Rows from expert 26 of block 2, named by matrix and row number. Rows with one number belong to one neuron. Each number is 128 + 32 x the weight over its row's rms, rounded and kept within 0 to 255. All counts start at 0. Numbers have three digits each.
# up: expert up (model.blocks.2.mlp.up, 32x16x96), inputs 0-95
# down: expert down (model.blocks.2.mlp.down, 32x96x16, transposed), outputs 0-95
up.0:154145147099095125103065133131140111159161158114110117173146176187111109176063165146081106137130121108111150120147074190101110118106184160119094159127121142111019146156145183135116110135143093134073190096117173139093141130128124127152148203154148125057126133095152120151130108081111106163
down.0:171110143179157099154189089092131147168079145117187122142145161135126119059114135122109072147142067131150144133091152054141130115143181119060137065115140141131189133154099109128102140146127110175116130084121137148134150182134100139150093096085107138133164142076114119075059165129102201126
up.1:172154176130059127093097096131165160125156135091118151174132108187060186081162108181137176166143075153094133122209106085128102154146138150140095101152139143049122137143132131148157113134125112113096124187125123121155121133095164071167141193127162096112092121170094142117100116111079109112
down.1:167089095177123136130120056075113132199144166151162124159110192150147173140095122109118152146139120082149071101178079084126171185131139152139130159168138128123083125112094198146135125109191112122152201128107150051166116135135112145153117184134149139123114191116093123112114121154147090148
up.2:114148117144118143082090137075080131137157169142178164141128150132050146182057144144173134107180096125102165148139112103165122088129129107126129115127147134075120123114122144135116063102121126154104173102080147129089165090128101128217100207179103165120119120152140098160091166052164125134
down.2:142201164145111129106200164142152174132142146137141090090158115164132090107091146124116120115160130162133178124067136118082108098148123104065112075113131118159173152173177092127085134129140130161101131166130140171143118158135130185129104077106139175125169117093166195200055114124142168174
up.3:189133181113172121094138136075108110164161199156090140161117095064116098108144046136125174115173131159117126133104089150104123108130138106165124163072107137141162112140122171163166063099065142155173162112093150113153129102128117188144115138173135100174180079075150126146166135114164138135
down.3:076161074109114084166087160164135173110096126068098135126121090056115112146124190099157105148163138082102167142110188088118110117182130135123102083100148109102158077107094121154126191118171165121105113154161147137113183180166144114152100092136077165109183106146125087091127151081124146156
up.4:130126129129142138139040083124111088163114179156133109167135179111160075210065140154168139081129128119197119154142147107137139121128128117149103120160134046159100124167128152133173149155071068144086146110138108110103101099180078140182112147132107159113142056098158082108125128131099110150
down.4:202118181139103125158191083132116136113147158168162176122140178080156121140098134135109124121127087174143158105108137106113160146165153103121146142109093099118141139176103098134135138126060095125079177152111175136184088141140187178106126094188149104160147135225151143108075124114145146187
up.5:129175171100152145093175171115156108128134139120143108143162120114082188121164085150166095126194136166115085075122083131148087167113128093159140102128107166189171106125100159130143099025145152133170086179104130100103117096181152139125158144089122164187138118092105092149129110129184109169
down.5:075181087097139110158099144103102141131142182118132112116097127119087153136099206118156154089175165104050128142141130133095087152184131062118088175163164155121144162109111153137068180113173161099149136176129130122124142159143152132131204151149119177097176152148102121114145120060141081148
up.6:138114137097233099154125085099075132177072127138145172110150118142123121123089112153116058119090166112161170137131121154178113138080151101169175169034157093106101107149151128116125065076128083139103145104133127149147177117137090172215119148144136150149151119104155133143130119114138112148
down.6:162177121099125140134127174159068167115133099089185143144164078135152083074113137178124151190105120143169129042114155119152138167151113050089138114139054138099107131124073093147116143136109126116110095175140133083107144131143162185116140154150152138091174096139087145115097082106158105185
up.7:122120134155149123105130162135076128122143148159174097116110117135131129117115182137126175105108111089068150172083124206163108065116133146072151144169163155072130157124137171059143138128132089142081155029131081132124144094071106118131053105121100149158198143153148114118164143124171139133
down.7:145176173180094143103157156097143108056117150167144094046169119166149107148139117146073091172204140161108108137128102144113136060146118140093096135078160105156135129122125094106163122130134185116074133152213198095141127157131149097094096169132156099082103101154124149117141141154126153119
up.8:072121130152117145146169106131117097090117040111111109162083170192105096166156147094097122125106131132170188143150107146112073138171086143137140136161154159110131115137109120116144179158169209137080143200129105111159107133107111095087165156154083162126121123174059111127133155143054096123
down.8:135146127109079169128133104131137128172188195125136156086146152118157178152145089187100122133178151157147181146099129168124151104128108134126130132113104149174021171085100143068150122190123107090093101115140085126187096103040117125075141131093166121112125150107095131130100112144115084134
up.9:127167135110226151128156126115118119196098106177115154099130123140120136171120123122094097098162164125159179064136120148137095111124136072140157169089120153153104128114108065107129108050121097129129138154099172133174226122119116171163140202144084144099161061103130143150132136126154099115
down.9:107157139095152108149106111142086172102165135095110170151181107153137102105122131172136101163081191092160183093142142122165096128176181069128055143135070173112131150137079140131101155099103174131117126129090110103113163192060180180091143145186115140124147103136091141119095110101150090158
up.10:059111122134124137124144096096096154095106148176169088093105109092131139081133135160196137067109127120094064158063140170180138141102102134112150141149172116134175109122114177100170140171129129148128123050130059095091101103128098133155079140103115167184193181129127079129148116131122159143
down.10:158135136106089110106150143142111095108152134165108045069122096136136106214155144129117154137133129174107135125141121177134150092155089098076093126134153059164114142108093109106137139141137145049085137189201183128147116116149164133100141077165140072045128166153118162137145106108097115117
up.11:090145142136170153101112099095101097154127124128187144120112175153095135184157134125134106117167132148203192120141097122137066128094103080086145132107143205202113127133109123138183134122154191137108086165107168107100177132127193103125136150124072202124129097137112086139113187114101094111
down.11:126186167094104146125099167139126180139125145116147200127117152099167113108074122159118122144149221126091164138061116129151120119147104086093058141146113128118134181149175074083150148137071162139115130135101076156178100132103127132089174151147135133169163198123168113185098152114124102161
up.12:111126136112090142090154159108090113090200138150152136142122137119094141140111136120112159145224070137085179148125108160124093057156141135089153138136100182122052113121125144120138136081160179169086177100115131116146185082081177114154120146137122149126139112180151080098085161089189103122
down.12:086149089140131135123135120123182168134157170136144120076144113171107084109113136121139118163202199115111153180099159163125107099095126154117100125116152173170144141197133115084127150168206122184081138119189114139118112141079108110088132073089093180120164108063143181116103149120088122101
up.13:076163125164154149140200112145186136085096107121135124152112150173047167195076149154124136087128117085157147096178121093148106152150143115175154119147137111136104116092095178149083160063142106101082162142123134139127142132180094148125131242148113177094139123144132098154125135112096149139
down.13:116155158096131172197175132119109148171205192091146150086149106163171136106135125145095090117117132115122171092201147160125111122170116092146129150108173130182150159128106112062084105124144117079100101125088105156162124132075146150119056131153129166098114116139052161129075100106123090111
up.14:118122084116217159159155162117128125165112090139131121142106131066170167145133098128082092129146154145180116118117156132145119099162125089122076168075124128145161142144147127155153141103055135082120153166161120140078125043236092173112123088085120124165155139083108155116161127153149107119
down.14:150128102149142118154104071147103104159145144081105131138137139141135101138099170098155140129076138112177108085114116131180104146194142081149117174178115201080109111099077178166129121113150160130165160063102143036135167105122088132127160169149144129117140162132061089138146112127197074141
up.15:122165130118208138106151119118144109120080105131095137133155172088151120255125126095142132091161141107175141130181121099122114096108116034159143092146137124189113126096097131166150138085104150139141117157151066118181122172175127146175127120093101161103130077146147089124108118146108088141
down.15:112146183091117093159088131112113098152134138100150203127144143102184100158094143149136160110151158111123175110113165140102138174148127126124155190119091118134126194145134161114177143142121104123141095190029077072153100098081218186137136121161122137120132105199133119133096114104123107140